A small CTC audio transcriber, trained from scratch.
Model: 17.6M parameters, log mel input, arch transformer, norm rmsnorm, activation quick_gelu, moe top_k, num experts 4, layers 14, width 320.
Training: adamw at rate 0.00085, 5700 steps.
Data: 26041 training examples, 14.0 epochs.
Rows from block 5, named by matrix and row number. Rows with one number belong to one attention dimension. Each number is 128 + 24 x the weight over its row's rms, rounded and kept within 0 to 255. All counts start at 0. Numbers have three digits each. After the name is the row's rms in percent of the matrix's.
# v: attention query, key and value (stacked) (model.blocks.5.attn.qkv.weight, 960x320, the v third), inputs 107-213
# proj: attention output (model.blocks.5.attn.proj.weight, 320x320, transposed), outputs 107-213
v.138 111:135116108146126159127102119128124111151125140129123153184160130149113201110114101100158137122121109122129134120150114089109117144110104123134139124142099139129129119105160113148133158088098086093159112142131126116118112145133101118158109121050126115116143130110152101155150185129075115114112135124115130144091072145130128
v.139 095:170136112099149101133146095094132129155102123122133161155107133118143131122154117128147136129118110149151121118117159147089121133118137121171130155123162170097129125113095123148082129151133097198130131131116134147105112090101119151120124137147197152101144117155130130138129132150124114162102134107152120126143089114102145
v.140 119:134129153132150127132123136136132116087105119151151113116128131126156139114126134123126109151119131153136111144124094125122110140159105139146073164179125118146128152147139147067098114175151123123139162141160138143145149102130113110085160147083138125123115131141102104159100129155167144128125100171128135126159146101138095
v.141 096:098127093102121152105113122110149091083136115112134117160144102154116149113104103119128110135128113154127151181085157120125140150120125127148113177095096148141159124078139164099138118118137121149132105119123144109110137148135147101083120129066075142125081149104120141130134131102115124117126095121167174098108102125147114
v.142 111:104130134120124141136119135107117117084129116128126140114158097113127112132134126131156138118106146097113146161115111127120128121132155130127157144172128123139136115140163108103127149140150164134124129145159108114144145127137143087138137144167102130096137128139127105138155132126138110123145083175133130134137179167175134
v.143 102:100105129144159152114127152166170122112131146129113127077126125110097098125113189133145119128124147146140129138115128129162171094113141168098077105121094133136146119134120127066136127145125121096118138098148132134127183140129127127095155150157107104198093146152123132085123139121116129113147138109100143152112179096111093
v.144 114:142098125150122125156120083127125131143103084118113094136121131135144153117127120115135129155140089129156127136125149131111148154130079122148080106146146136153123143163120149099124125098141132082162111113157119157156115126103135119115134122086125128138106134095158121131070167152145134112131173123142137119136132100110132
v.145 104:086148126099136153099098152137128120141172121116126140148111108116101158114153182129148120112133138154118156136134128136124171116096151135094145127082105136126124107076127127180146131138139131107124095107085126109138147137108118138135123125166122146137135122159103138073138093125098110152118078119104109153085156126145158
v.146 105:085149122130131194121094131152123107151158140129122110129130153132118139146122173129120117093157143147136140114137178115166145122085137104085151120087090114153147123118144146153126097141118111092103102098131173118139165145144089117139154147093103117159115132148140156077125150107099108129123131121126143113091118132132086
v.147 105:158127135112128124098125110122110157163096160131120100106103122133149096150146096124083108146107098126143124160081168151117125109139130130134093160127166132150128156132119143108115098140138123134131146134148126152118129099125162144094115099159134166159115132125097107123094124164200155134130130127136147114176153097128125
v.148 105:124139150136123108145102122146100132125155134111130118104081129108111099156137127127131124090073125152121141100105075108144145141122129135082156112126076153180100128096133131123130094128146146089133095133142129123145145135149148123170133128155131129150127118143142139143157141124093149128128146139115139171114127164123125
v.149 127:138108135126132038126123101131096128151121137125130133103100146108136102148117078109142121085102106126128127121132072129143132104128137108136116093134125122141115134111121121124125132111133134091144112136152127137133155173133137131178138131151153123126148108138140147124146115147114158127141189106116092161113128147112144
v.150 106:094134130125119133114120131134072148137161095130124102120125123161127132161142081123152156153077137093104137138143141118136155146112130116110188140098179113166129140118160182108115146166159127146111145133145137131102125126164163136142130137122149140124133127156119103137175137129113117109174058164159143141100155140158154
v.151 112:091121109140143167127121153126176110120139130123150139105142130126106140097122189139121137134149186156120133147116131119151150127119119140107099154134097092147160148131158112146154106118111131128136167102094101094121152140117115127104117124129104119144102144107129147101146106088097118130122138153119131136102142090121099
v.152 107:123111144123119134128087122112106121133155115099141142161123130146100145067129069096146147150131103115113108138149090103093108153138089084157118119162104145124115160170139124094116117115147145116138133111156137142122099105132134120133144133046109087105140141141128113144157164137099084108136116132154137137096091116127129
v.153 104:100119097123177158087129164135143117148138187116110109140127107131131117121127151132097097133135149109135141134088197139119134115097146160090117144081127121160149129137102143180113092108086122134086130134114120117127149126160117159098111140142124141164141121138111159091100133136150132125084105093169143076162132122119105
v.154 108:129109121128118086122147123144149131085138120149126119112130100098160116147136160143104139143140135132151122140098090130148136125112130125145035141180096124136146114146129106088126135116125135122113146155150131133149168125104120098072126143121103112171102133073142153116059128119196137118124148145092109107155142095112094
v.155 108:175107129154126135123106151154065158135112150126116102141114112128152103110096116139119129107126106109137104128118147111105123149119126128103135107134137130127138136187124142075112111152115160131119161122169114162123138116146154116085157116104128127129161143137135126121114159142144146151129160132143122118124122117131136
v.156 108:082082141158116099119126162122156159084119148131147147136105114117122078128144129155087137137127157124135137114093088094147137108139140117063066146164101085117189115138106118110103126091118134163129171140126161147117150107129151128135129125087102105101144117091147134147089142137130156124138121113065111121179124125101106
v.157 107:139095137152113135136107140109121150106104133116144113154090139122133135064120128134125115146143110140110139077125117103128109108178108133129116154084127140114120138123133103099110107170150127138148142163141147163146118096135145139089133122067134120117105134110109133147152129138137111139103086126132147132127084127134134
v.158 104:137097113148101160141128094119147127106095120126139130151144150142143139111112111105117159168116097143152107166133159093101109139147098124166098189160139128116168146192126129122138122125127122127146205108109133158132107139114135115094118116103128115118111142128114110176087145137123122118113115130161106101107086140146137
v.159 110:135118118157143107129146131111188112167157107127125153100142123124134160179113123123113153134140111150104115150143100125126137128117147137148102121139129116119129119108108134197131152091139134121135143119089107107124105138118125126162093114197108147140135124127122123115075129135148118143133186133113103075137148131120140
v.160 115:128145105121158176130132136150129114145116130113112132144129076107141151190148125145096117115149182120119133120129157120153120103117135124094173106131122116140111132094089122149131136085108144143108133166146106099098124124122140135171128125118111142114178117136142104119159134088121158150162116141112114151106179165163123
v.161 110:133107178130117094122112116134055146119131099129122136144104123113125103103129083144140152151093106081131112120125089136110114139154095101130144098147124150113101134124152135073147120155175140150116098141166125170134110087126156135112136120093150126100130127102117123171172124187131135120134129115148146143137105133121136
v.162 120:122146138121137121134133132112132117101139086141138163129115140164098161087160117107208150125112148132125135140146093126133117113162126112167160133146113134097090142148179094149135153140131119108147117133101127096116130148129102152161138129133126121078118124139144129132190106119121096149119128118140130173107100158123145
v.163 104:126119110134139094119106093128170111137148145137103127104123124119134103126105132102112138153130110130145115146123107133085152115138123095141071106162132140152143125123096138087108103103138136100131103084134155125135121132117075121119141112091109106133092100108116161137068155145114149149124187145118110106114078092096133
v.164 093:114096133139123114140107122162128134114119140123137138128098124113125146110137128115140151098114170153128105114148056127162124110115130127150112092180066091155114143072159139086147141137143144089151136101128141136138177146108111149160141111151130099099153124123153096149147089130108113138126142146111118188154133152089117
v.165 100:122105100134122123150137102114174109114146131119140118182137109158117144098097114112127103166140078127107133140123176106121122160149137129142079155100110136117110135128131139118117122140097108158119129126113109122139112105164129087081107127064094149134118127091108145157095135153152102120103121144139144082133108083119118
v.166 133:126144119115131174106122137126102150146121130116119122147091107174115122129124078114123136099119131108124143127103164163116128127087106119091164100136158139123111105123119111103145125168120112137108119132149159136111128125119197124104136141102132147117143113142115133129187123110119145139165065133143132131081099124159129
v.167 107:117139131141151117145139130113105126150129117109125113138130119134123118143126090149135086131088097125100144117150112132138147131108142117155168122123126112102117117099112122126131107111109092116110092138119172071117115143129097132145085118101130119128124107099127168089114111105084124156101179124140170096121124150102170
v.168 112:097132121102109179125149139117152119155146129128133146129124090146134160151137136117116095115147124097108159169124163133123126144066163143148156129108139127129123129116133125179141139117123126159112143139107100123134120149151138134139129129140125129107164130167128126101139090100121131142119102131132100105112149146169130
v.169 132:118125117110140154120091122126126110150156074132135152123121126126123159133140068132152139153111093116130139164151157131075133136098117111146151096182162131142113136138127164091104155132147129124124085088148088115138127132137138104147146131128114152100110137150132101129159121145102098130170131187125109119096134120158152
v.170 112:105114099122117078142132117147154104111115106138129138112087130131155093106144105136129122110107096107145159115148077122085134137148129107096089117187127144093134127121118124108137167119142123152124077122141169117167094108134112090132107115083120102102117095086132122140118117151104122146142144125105107125148081127120139
v.171 119:097125172135111109125130146133129129094132162121133106128123133139114081117128131128130099112108149106122144132094101123166138116147143127113113149087087121129169116122157142138135135132131114138102138135114130105118161106149193115064073153098119092127138107105135186123104105117130152079111080065108120130133117123149159
v.172 111:100113122105144150131096128117099140137102126125132112127080116147163108127080086148126112129109121114127152137122200154107120130142129130118173150070164143116119144117084123132135113123115095138120092092139133098126119119149177128086099111118170162099089109124123119148121105127121169133132074133146141091116078152147137
v.173 105:124114126114132162154104121160135124125103156138134141125126117124155144114133158154137101112149118171145122103114139126146122111150102139116103141081097103097179123135149108116129067167107080143101169128109155188141150104148105111106131092044120098103103132145107155119124114125140116106116097111155162152116112157107104
v.174 094:124155144104152129091127161151145122112148180113137124129120080113115125146125156102149145118134158144131128133087160141183136113102143127118130121059090149142168113088109106118155138130108109142123128133102094104112181146152150122119161135161125127156141127161123144105134103105112112129115106131110132133149146105118110
v.175 121:115122145103116103136109129130117141083121129129128135096083132123142104106122161135110161084116133158132115109092084148136127109118112127085089122134080117132156139127160128075121108148151146101103130117122135186162151133160150128087163120118146130166110105123099156116105133142150147098124088111129124153140096131133092
v.176 116:095121138162105166122112158136134113085136131125151148142123141143127155074150171145150132130129183158127117124177167097124105138127135148088150147121116126108135116116139140152128128165096131170131137145118134105130152141172124115110108137031092098115130145150124132119167113107104097118128081120133158165126111143152119
v.177 121:121141143136154192092131164114146137132117137101119147128131150131098123131103165144136126109135172123122145111113179115145118116113156142083130129071120114125137104111122132200153099084107111111114120117096127098117102149114137150115108131124112139162142117122146153083141124094104135136127144091111125133094125119139107
v.178 117:143121174113139097115141110129169134129152131159132115056135149097115132166132157131141151144116101143142104162134132150138171123133148133129065125164119141167117148148112139082139145143130157093104142066134113121170177135123144090087131149175113158181068125112116138098088112120125113163156130141107124117122148064080132
v.179 113:094153121134133119123136113149117115153173131147129127107164123088121156152137147157147146117119124127118130150137124134136156131088129131109133123097115147183121104060125152138162133116124126094111096112145128108121109176148108112198120118183117135162104122135135159075117127083083110116133186174124123134104177157125121
v.180 110:166123117170131147116113113134117121187144132112124127141124141166098163115093101107149153108146117106131104117139105115135114114124131121112141105124132132129107121133118125179148116104115130101137108124102130133141106153122136130189119120091174124128177126126156144115167136103101145103119162106107118158093121163126090
v.181 111:143106095114159117090119092097159111132117102139145142117102149157133155124120097114135144157103133128129117207134167168117161131119140145191104145108177119128117129153126151165132164120126100115134139099129114117118107155099130145138163139211134173103114137129093118131104127109121097123128149136141134119104132093109163
v.182 109:130122128140094134119089142138115119156165125113138148157132159157090154092122155109139126108133143141109126139124109109111121131138119109141179108140121131099124132122177134159127117134115109103163096124153142120114128124168132124174138145036140110112119143146169112155164176137080115104127130142120125172107101143140124
v.183 117:138130113134149144123124130156201138105141182124129147109165129107129137126126187142097121135124143163120129163134134142141158112106161128142079161087095115153147127115128144126121114116109138111140136076115112123109148137115091119105131133169106154171071145121123159109072126110134096140086123156140137112134139081096103
v.184 113:110130113134110164131138129098159101107137082121137143140123158153111190082154097131168132146133153119123154127183143110095091129130131150177169137131149144099100123139151119136124147151134109134139115136119121127130099113114098120177118143064133137073108125130089112143145088121129086134123107121125112144103109153124139
v.185 120:105100091141141157125103122140167101115113099144150160112129125153114158136129142108135148142147125183158118137131162117112137148133094112165080157176129128148157133169162145106118159167146132118146142102118125142131120126146126116107148140106096136118099165154104114132091146138129102114111097145144130120104139104150119
v.186 133:114097115096149117114092105107178126102158144157122153090159121145140133127138134125107149159136109154154150148110152130099139136121118117140072147144106135142147110147127134055111129147111129132121124084124154120154157134127106117071137115145074144163068122122113153131057125125137108122147109153131112085152129096111130
v.187 111:094113104122107163084112127130107130123147099120156138139111127160118158122110102134113144099116118133136172175133156131113113156085118115093143119164121125152123127128130136096119141183112141131103119119132131172145143130125170106120131123065127133113113126161109133090167120116115113134129099124111132126073109121140104
v.188 129:112131138142111094144168115164169124087134112139107150116124158113102111084148124117173146145126123129130119132193082098143133119143146134134141116169084127060120135156159111123136157153145135148131142130110137124161127129109118139135161127122147132112118112078109135149151108135117120126143140116098113177118091107088140
v.189 093:146140124123134169150106136097089159151133148143117095124120127151100130115128163132156135140108183145100121151089154119138113115141123145168159158128147122128162132189155099104133104191170145136130136097140105159125146134155149140110150147137142136120080142171108135129133115164140092103130119134133168119131178141185142
v.190 117:150123148148134102125108109159090140125129104130137145117103152146116154126132106120136156097089110129126116124125061113127140133116115143137156091161115121146101145120140136110131146133147136084134110117157120106150135137106119147159158133125147113143139113124137157102134139144114119128161178120092120174086120126123101
v.191 110:134124096096140160130132123115145150147117143108129126139091099133130140107123132164106130128133142144136128133089191122116140130139141137197119143047155133131132102142116106129143139118159117119121138145112121143143101125122154143126129138168175182118107111152092149137130140122176128132094099118129149099133146130150119
v.192 089:107128122106169135165094146112115116084152146098123124099116112150135119131148094147119118139141105128130108118104151136165129155145137135078127128159144140128106104108145105140078164130097119167129101134094136137145150094142098135117105110132122140105127120079140105084155111115166107143193127131109079070189137101112118
v.193 092:120106136130130124091139155118164146145102109127143125114148179097137120116125110097141180135098102142134146156126137152127118154117101138138108164084099119132116127146173124108136144134150119110140163119163105122116154138131157116144119133100130165174147141163129110193069139139165144114093164165117164140111125150100160
v.194 106:138117154153144115115151152146140154163091130150133124127165161110129128139109150128104150126087107089108130147140105145111119119132138122113126127105139137120129141139150130109150159117165147105141171135141134063129149137130161120183156159103135133143131143156127122171101150140119165139117144122153180137102150142148132
v.195 106:164135130116148098136079130134150084119148119155142145111089151134140183123095077144145108130140130147139150107121142117082108097122101147169152136148145139078097129120123118141128144102114130140148115100133118117143127133139133138157113105134169149109115102149134117126149158150131111151141139095138092082134099167103137
v.196 108:093141110115110151134117125142154085146149111138143104126117109116120110193103158110079070156130119180084156117143123105132139155138137102165120090133137133160103118090125106131119146165131114108097088117130132129114100163127088140157128114157117113101082130117146136137088115127102080126105137169121098134116155156154116
v.197 112:094123109105103099119132134139184130139110087140125131122116119117103102150151152125076152128134150178141123108143106107095131144084123143196112133107148114159165136123105106165117112101140141116103114074095121129093093151132085120129112133159110131107078103090108139149089100125109099123132110154059106136103157104158120
v.198 119:154117143148115156129138121114122126177163153136139137102173143103117197129136117145113143130103128102118093115144141137106120130146112132114160131184088138106105120142145091102144132126096173092177119108136161111161148167144119150177139134105143145133139109123125096112175167133087153137126119169193143106105085109145097
v.199 089:109133100135127125117096120138138120132150111093097171127137124167100104123118120154126079117216138145114133127106117144157122142110122127110123148152131120130157137122105106172121113136073109173131130109130135153122137110138092121120101112104110132102137101087147148080146109116083122143134105097105143123154083132109138
proj.138 102:129110146117138123132162129137078189133132167103117091135150160116147098108135152142094089112129131121155084138142139138165113145162142125127137151129138141160146141122096121118124094161128178137111126148152147134160120149118139138095146141194126163154095122110091130137117100113146147129112120102138115149176162124111120
proj.139 079:092113154133104095103122113148131083096151136135114106094116119114120165150127120128085180133118122127093106139134111111121152164145108139116127113131119102165124147136149127130133116099124169085127138111168097118138131115151108112150107161088076153162094069128143113119114117128092149097162110202113123103109140122174128
proj.140 144:126137099120115153105119149102143126157177124101109125121113116149114093137131144141138129095115133117090169144141149146129164141138169135136159088096142144106136106107144122199145151081113118134106118140063119099114111168130154136152062137144134128127158128126159154119159154101088095111129146094132123125100157133137165
proj.141 092:141122110146107134140140151151138168192140130149131127130130157124137097122142159130123138096167148107110119114140135120116117132147149126154135095154132149127113123149131115168128124127085142107138143128112108152171123102120146148159134130167186139142142114117164117117128110157125143142136175141133101184143146136099140
proj.142 118:169110136158146121117141152136122178163135119125114124121143113119120130138127142139131153121131100114129115108100134149138146096131120115097054116099145143122138109160141147138133107124108092127140127124110147149142150142105135157118132114069146119148145131141121138113116158134158127144115177073150129125105093075077106
proj.143 114:161138135119120131151138151083109126145130099125115150159107113134136121123128086128135128160155121107148129104140124130103077129154134110149162132113166127059135114136159130170097135123124113160122120169111111138097099135132117114148127093118153125044172154133134117146124135128156139115126125093167121105141138156146157
proj.144 123:104121128096113157121120164102140137113129167118150114133104134134148120101150138130128074087111189157109138112172144123160093144112161131151194128103118089083146076091120098153126145153134145175116118167099141097101114149167106147128111116189134128133118124108117125145156108083100127139115097120107132155161160127130150
proj.145 121:162139142145142083175148141122109130098094121128127131133161132126166124176116097132131156153145130093173108122106098110146109102166127130130100149154133116118128153162122127109115122107127128139151150147177135153132111099129113124136163129114125125093138148136143117141110160147140155120145139119147150111169107151136100
proj.146 113:190106133137146085169163128118114158139116127139120146134127103104140136098133090123128165132125129094170106135126083121122097101179127152167115154150141155106133154150115095112104154100142146133138143142137097117133116109073153112109139103176165141083135118111096123164120122146182123141133146105125102141180136125110138
proj.147 109:094140114128081129144120156148193070126138095123149121119117120127133119112159129135194150125137162165085167121154099115127147131133151133134147116118110081079156115100147106145145160104127102127132108137106138111140130142169114098177114149094113101106138120128151115120146136111074100097140123147113128156088120146148131
proj.148 122:146127131133133163137138147103144126121118109150121142131163116130102119092136154133172180187160143101159119126129158115096129101122128173136097151149133115062135116184135125127110193125103114160122127123103120139115093121128108149087150145112104131084132165141105111123112136117164133159119114114158113090147140103141112
proj.149 137:110120136108139210143145147116143108137125144124145150124141156144111141099129166142127137187149140140150115111140178121110103136089124157123137154147098127113131105152127138125125152168110126156122147115129148135132121108162113166107135135114094120142102149113105103128123146111128138166125077147126126098145133129147109
proj.150 102:165105103149137133144145120124167110128108137140128172120158075106123121093132161128123153115166147160113121133119090122121116086127100136126064120147117120083114110144136117137111117088117108134134129097118140119159149100101097138147150141119144137118132125099106119112117109129158118145126154099147118128147100107070099
proj.151 134:158149133126131077161148141131082151148147119134086143159116117124147105151113086135134136135124094080174113107140112135102123119178146120135153108125161170109123139121115124134102143126151131150129124157144143149131089134126142099126130098148161133083164142136135125149132132155155135103132128112153109114161126143145157
proj.152 101:143117139125130140107140126093125194154156169143115084143147132116148119151125165132108076098124166168114148120133159145182136154116153134119141114100126107123137113103100130162128127138104149149130124133113150105120116154146129151120116134208152161167120117119113140130104114119138148143113155106117140164162159088096127
proj.153 091:127129120121085077146147119163148133098115091115160127104099125129127113118128072119136119145118106139144142119137081119113091124131108119184144130155132108104143149111133103106128144140152129109141131115145116133150157126088144079142148126130138102096124111113148100146119086130137129094144140148074117170100141160120161
proj.154 107:132153125107123154119117139141116147154152105109123127153094145142125094145145119138137093103131108109121156118138166121096129122147154114126221082100177125113123117091135147175156116166113099136108113126098137152117124136161155147131084114148173116098145137123153133130166131131118110127133125118156131139101150175170164
proj.155 105:117113139089097130087129124101175118129145130115156121106109134109113111094156143122147083134110150171091143131144159129133108135123145139171123131115130100105132098077134134155109116139135094147113120125062137087121135156126125126160080133150128118124104108106109139148117108097109109115093150110113124152137157106109161
proj.156 105:136132152143149147128154127136125098157163093115130125140114156147117135116124116134170060165148083123106141137133136156126131136139155126173175121119177141141100105106148142176138109191106123095106127118095106114123154137111126114125096143158159147143116173131142144096127147128126091136121153133154131133103153105145167
proj.157 095:121149141138126146115129135142149132170146126140125149131169150130128108159123135124147115121123131121122138181140127145122126194081152144152141125177137158158129134100124128155134148088102151109112134090098127098074135156123141120159098161185104155164145137147162107116092138091102136130109180159135143117128143138165142
proj.158 102:125146130111131094123107141128100126152140154115109089160126143129166137158148153122145087094138133135078136158169124133170112172118142104134187101121149114145121104069115105159129098107124131136133105178141127099123155156141125126148106116177121144152134108118135118095173098107107126118130140143098133168144162124114159
proj.159 116:134149144125129120143114110127058154115107131115109097158107149156168123141143142114141124130110119114143124107123154148143124097122130099081179105118130111121141155139129117051137098153131117154127111149172141162125155133155107126091153104081139132136123118119123124117159133110125128135128076124161128136137120158138122
proj.160 130:119114135137114087144149104137141116095116123146134122077113136145109130091136120129156143149104110121166117120097120138117150089171140128125076151105108150115151134184159145089128130158149110128139136106133149130168148132104130109085137138114121125131085126129097150112099130161137138131115114100121130105122087084068128
proj.161 107:118120121126141198086125143114177119156139144145148121117166124139095135118120180131139094117143167166103145153134150140157127135082136164147098146101123119130145105113124125165139146115102106130126131109065126084093142141133110145124110151162108111159101158125126139106115137065111109151111152126120150108121172117135122
proj.162 121:142130126123131157126120133124081154130127147126118147163162125121142136179086140133075159128155115090147107126111140136111133156101103116084077126144142155188129135152121140089127125101122143134134135112159151172129093102129141153117153131120120124158162143142133114135116140142135168137141127140159130105156130127149100
proj.163 107:129144140110134167162142165126116167122147113091120133165110170118153130133136144132165099102129140127123116122158131143149090176100150139149194133122139115106133084138139102180139150162119153151105144181089143142104129152147157153108121144171155115148163157111124128135170110083148158109122119097143132175131188144164124
proj.164 097:130125146117156178125172167104131114121161139128120129121147135130126086135137136142137108156128121105160149131124198122110144123152149166111155129101183130096181106140137151154132149136115114174108136157103143126118099133173142143073076125133135114122145153128132160129116162112133104118141125092131132063151158110155156
proj.165 089:123123145120121116103099120130105179164126125116143102112111152138148095131131146116115105074116126138122132120168116135141133185094121124152191105157114153133126137121118100152151125132131145118143150141145129169150136179108182169141131130161139127160125105130167130109148092094128153137124143112127120172102162161132122
proj.166 143:128118126150112090148150129128194105127114128141164127125167109087114150110136136130150145170133164157101132138114090101127151133185133165183091164123128134136137135125146119163126127078129143106134139131122090106154124096122091097160121145138139111133108154113119126126098121149122108116132172143120129149143133113093122
proj.167 099:142125119116130142116135111125142180140109131139147127153114133141124154122101126122095139117184139134142104134121133133109098129105105127131100159116125132172131157161120106113126137153124155129142141107167085171155139129083141132122174133142149142132156117120135120140135116143162165141137085144102132157106140126102096
proj.168 118:153130134133136049151136099132118110114109119145134107110122132131148157150133107139134172153113119123150116122116084114148160096167108110087083151129101133137127159155144134070125107104138139103163137117197159135176147105099111118131156118095138124130107125130123139123118132191148147124150130147133128148143082137071101
proj.169 137:155119143164144118163145166120146167136123156130113111129148110143144142120122172137132167087124188147131115105106117128187155110164135149114091129085110111101150101147147124139137093111135129155142150175117154131158126127138126159126153139103128120139152122118087145126138151120151142137105130070170144174154113106078087
proj.170 127:136138141147144181089134136129123172152141100115166089153130160133105146133112147146143113142137148123119128140107156129147129144129144167144161135092136099136129127139144116146164104155097139137113168128108099132109154130146168153106148160154161130175135153146127132122151141122133135137128144109146146144098175124148109
proj.171 124:156155128141138143101116133114135127138128079159189143143130119128128133150129111138132103180149078141123126127114123116094105134103126119145138136164148134140106148113105101139148146156097131095124129098123101140116141114107102142168153113153155115135106181143162115113130120137124116171112175143128139115101157150126116
proj.172 117:110126135175113099124142136141172115128105126129186130122155147108112147121134163125157172153150128156093112136144078112165138155118115138151071143195113116155118146156140121133138146117115159106145138116117093144150147126100119115148167163129125103159141154154130128113138113101131135125121180138135123152127140097128090
proj.173 086:133126145153099104060138141114142151132129106122118137116139144118086117135123114133140138125110078109118150170137102143132123141148136139126157124179141153133102164124112120147134186084127173097129123132135088067104115132126146105136124160182161146138118112143149136125122138128098142119135136129073134099129159105146115
proj.174 092:149126127156143091180139118123129119126137094155110176119128134110136119109134092130120150170171086108152133127137089099065134115144113126107121160189136139126096135152162151159109131147131130091132161137153125169135121093115141130135125109122125135102114116108124130118123139152160103123135117112149122108123097168168125
proj.175 140:124149123134157172121129143111134096125141102130142134147161118099110134151143124115172124174158137106095137152145127108104127139132146158152147141153171122102109108112124146179136154096096122121113124140082102076090108118136112116150082152134129109103156191130138112127141157101124084132130178136135146101123165123165159
proj.176 108:167111120127150083117140117087122178164126128141090147128141108113133101167103123113110119107141099101139120168107098144126160140157135140167094126141148172163131142121098113147114123081142132092126130106125120137127123129077168121138125137224164152136132133128141137134111133172147137137117165126127119103126151103087139
proj.177 146:129135112115123058152125105129106110113110116166147129125107124120138133135134083136110112173131099124182121124111084100100119117167104103163124154169134134146123148130113105088108154153151141108126137119189124153142121110085112084129156115144150118101104139123129107154109095171148126121133108164124109113157113132134138
proj.178 124:117148110124120170161109161111114121125119121099122170165115114131150126134132115124120152114155138124117131090145127120120096123122128122112181113109157102076112093122138128164125139122129095167132106183103147168073104117170099132154132089068138088073213148130124113145167133128133110098130125130171114147129116196170128
proj.179 117:157118134130120118177148162095115161121095125127116146141124112142131125092136125130125173152161143118183122068121118125140119086151133130104123138137124125035153121204139122116119157142132120161135132154128153174149100122128116157092178118106126126060161134108095113139136136177176146135132086095151114125166103120119085
proj.180 112:105128138100132128141160116116116148111111178145140134115139156120130114113135134140105092159125156115163126118126158117114096150112137139153140155151119122150145145116114128073111135152139146151123133131160143124125095112149115125083133106186079154136073116115092122172101095120134140153124079155094115119186150118136148
proj.181 114:114157117131131119199126149141113082120128170089096133156131130144171140161142127117085141113179150141147098081157108116145100153128112096103153119153117127142111107116113123105114099131148164149133110150185145160157111097151071135148130102084108118103143138103138110121162125158133153124141096164132121169177105164121113
proj.182 106:155121134107166142129146129098127173134128169131118129131154109110136124115106137140107104113113140139142100148132126154154111157111118139137092138133120135148126111126078110115100130108141164150122126123129114122152090142082139138103153121231109167147102122131088129130104120119149167141106135102141130138172148075101103
proj.183 128:122146117129136102164134143131068148136119089092119125156091144133144092142144088123136153123135117092158142088145101129120111137132112114109181109160160132078120122150134119133121155139133138135125121165150142169128108127142137136141129108119149117078178128147151111124176113134127139097172118108133135150113126170163144
proj.184 119:146127127146148094135109138123106153152129175164087106131157117141180137188095147135069134099118137122148109148096121140166167134148141112112098109123095161188143154123101127114133108087126149126136135138160141117156130132115134130130151129145112144172137100119152136117122156159109190119131141155140138145173112124100115
proj.185 120:155133140140152100163136157115093142130146162108086080167135117136151122161132125134128112092102159101101128127143102133191130126156159118114165105105136154095138088105130115149118103086126140155133113187126133093109112151117129137132112108135146135119174113122123147126158140103140147119137155088151132164180128123107133
proj.186 158:137147142161144142157136178147082170149123121100129116174115133121139117123139124126148134099134144113077133116147100128158114130133127119119188114134162110086124102116141115201150095115135137148131126184113123146116134139150159137165121133120167129100198139153142133127180130099145129115126158091157127182116150168157141
proj.187 106:142125147150154100158130140098178114133130145139127121135162110104144136134145159120166147136118169142125126133113098111175163110196165146158108140103131140096145111096129142161122119066132119137140131142104123063133126111127103133148122130173134134117127155118110134131123142150135125143122184106159124157197147096104141
proj.188 137:129128138128164155117095123112108114150135146120121144153153121149159145207104125133080108138140113125110100135098154140116145156128116105130127119102157137197112141129105130128138088095118137125135117123143115154088139120145139132131099116128127112145151150135145120122129158123128139130129133170173140101134135150168122
proj.189 082:130142119124132118115135130134152066109120143138125139115160096105137124120135104134123165131104123124091132122172102129116140111122125115104079103124134146107113108109126137155103149068126105132144125151115133070139113145121092106152108112115106136094172102157126118127146142096100138085119139126111132120118111114096131
proj.190 126:110115108110143191138133150094140111139140153122133154139162124141128134133124163149099138151151160118168130091127181126108110141144145154143115151117139118121150116141107135133109150139102126173119132129094136138111081119149095137104113130139100135112128152132112107155114149121139134132124094143138115093177131098143130
proj.191 138:120145144145091048128121121149142067095097118148150112118137149130146134151138112118158135152134139135103156140132082103147136122130111093081114130162104117108141157108133130128126139092113123121130117149152111099114129109159062078144126117094089104116112130140146125099131127142103115087150133143076131143127104144123143
proj.192 080:133158150173119099100163123137144131128121147140100142145137139124122140158136101110123138091142157128136145143135095144110096140124124123193141115172113142070140127140136136135133133091171172135097127175130173118119115123135169120140133129139098144133162105122092110218139162164138147143093128141134122161136117082187153
proj.193 078:138119132101099131144109087130164129119114098128157146120156128128096106125165170106149119150138126137137133067121170148121149118105122140146116115128136114151123134128114056132139140130107088113129138087100123164084096142086111092084136089178129102064075140130148107092127095104144107083107081131121108105095154140136150
proj.194 092:128135112093142158169097102125126128119120085120153118147138102115113097156139135136141077128159095143142120078133143104134134127147132128144153135083155093181120114100105074126149102130117097117130123084124101157110141148088101107089139139164173084112102155132140170077154074118112108107126131134125126124105138157103118
proj.195 108:101119145100098091084165127126089168113113118140115143117110130121117070128162104117184144130093079115124136144072100123142149169087156104096121128158130159096112172145138139124111170119132113122114118162094133100110132125125130089143115111100100145147154161114147097120090101161135144121140166104133135150139177108127147
proj.196 113:104122136143166097137122134131097085124151130159137156103174156128105145101106086124120124119132183091126127153099117140164128105062124126092116160141122135070140128139121173112117140134103153114145104154170123091141130139124161153115112122129116162156168095120141146093138145105109136154123184125095122118146066122084168
proj.197 120:132122132126153166111076116115116112143148146138152175138136149153091137117091138142123110128144173103137136101092160135137101105103116111115114120137143140074141106157131152118120105161111124139123097151172099141120145119132153163121100107126123138127168104142143127108141106104133124138113137150135127132131096153073165
proj.198 115:117118100092140090161115104129109100096137116118118119105113099120161087137180100113123138158105083114113103158105114105134126167151126124125115144168149125127123134120113122117115131113125102125122110111088093108155146112112153106113110127103102123147138116113149135109081128147138127109158171114061126122154187133151160
proj.199 080:129110152154137175088142159115134136119150162122084102136127128104152124117128147119131161147062111125127131202136143109130143118146131146103116142142115132115131117141162168147112096136146118116143137148117114122120173105142174149143103164094107147146148121127130143161120184124096129133127173151177135140127171127175133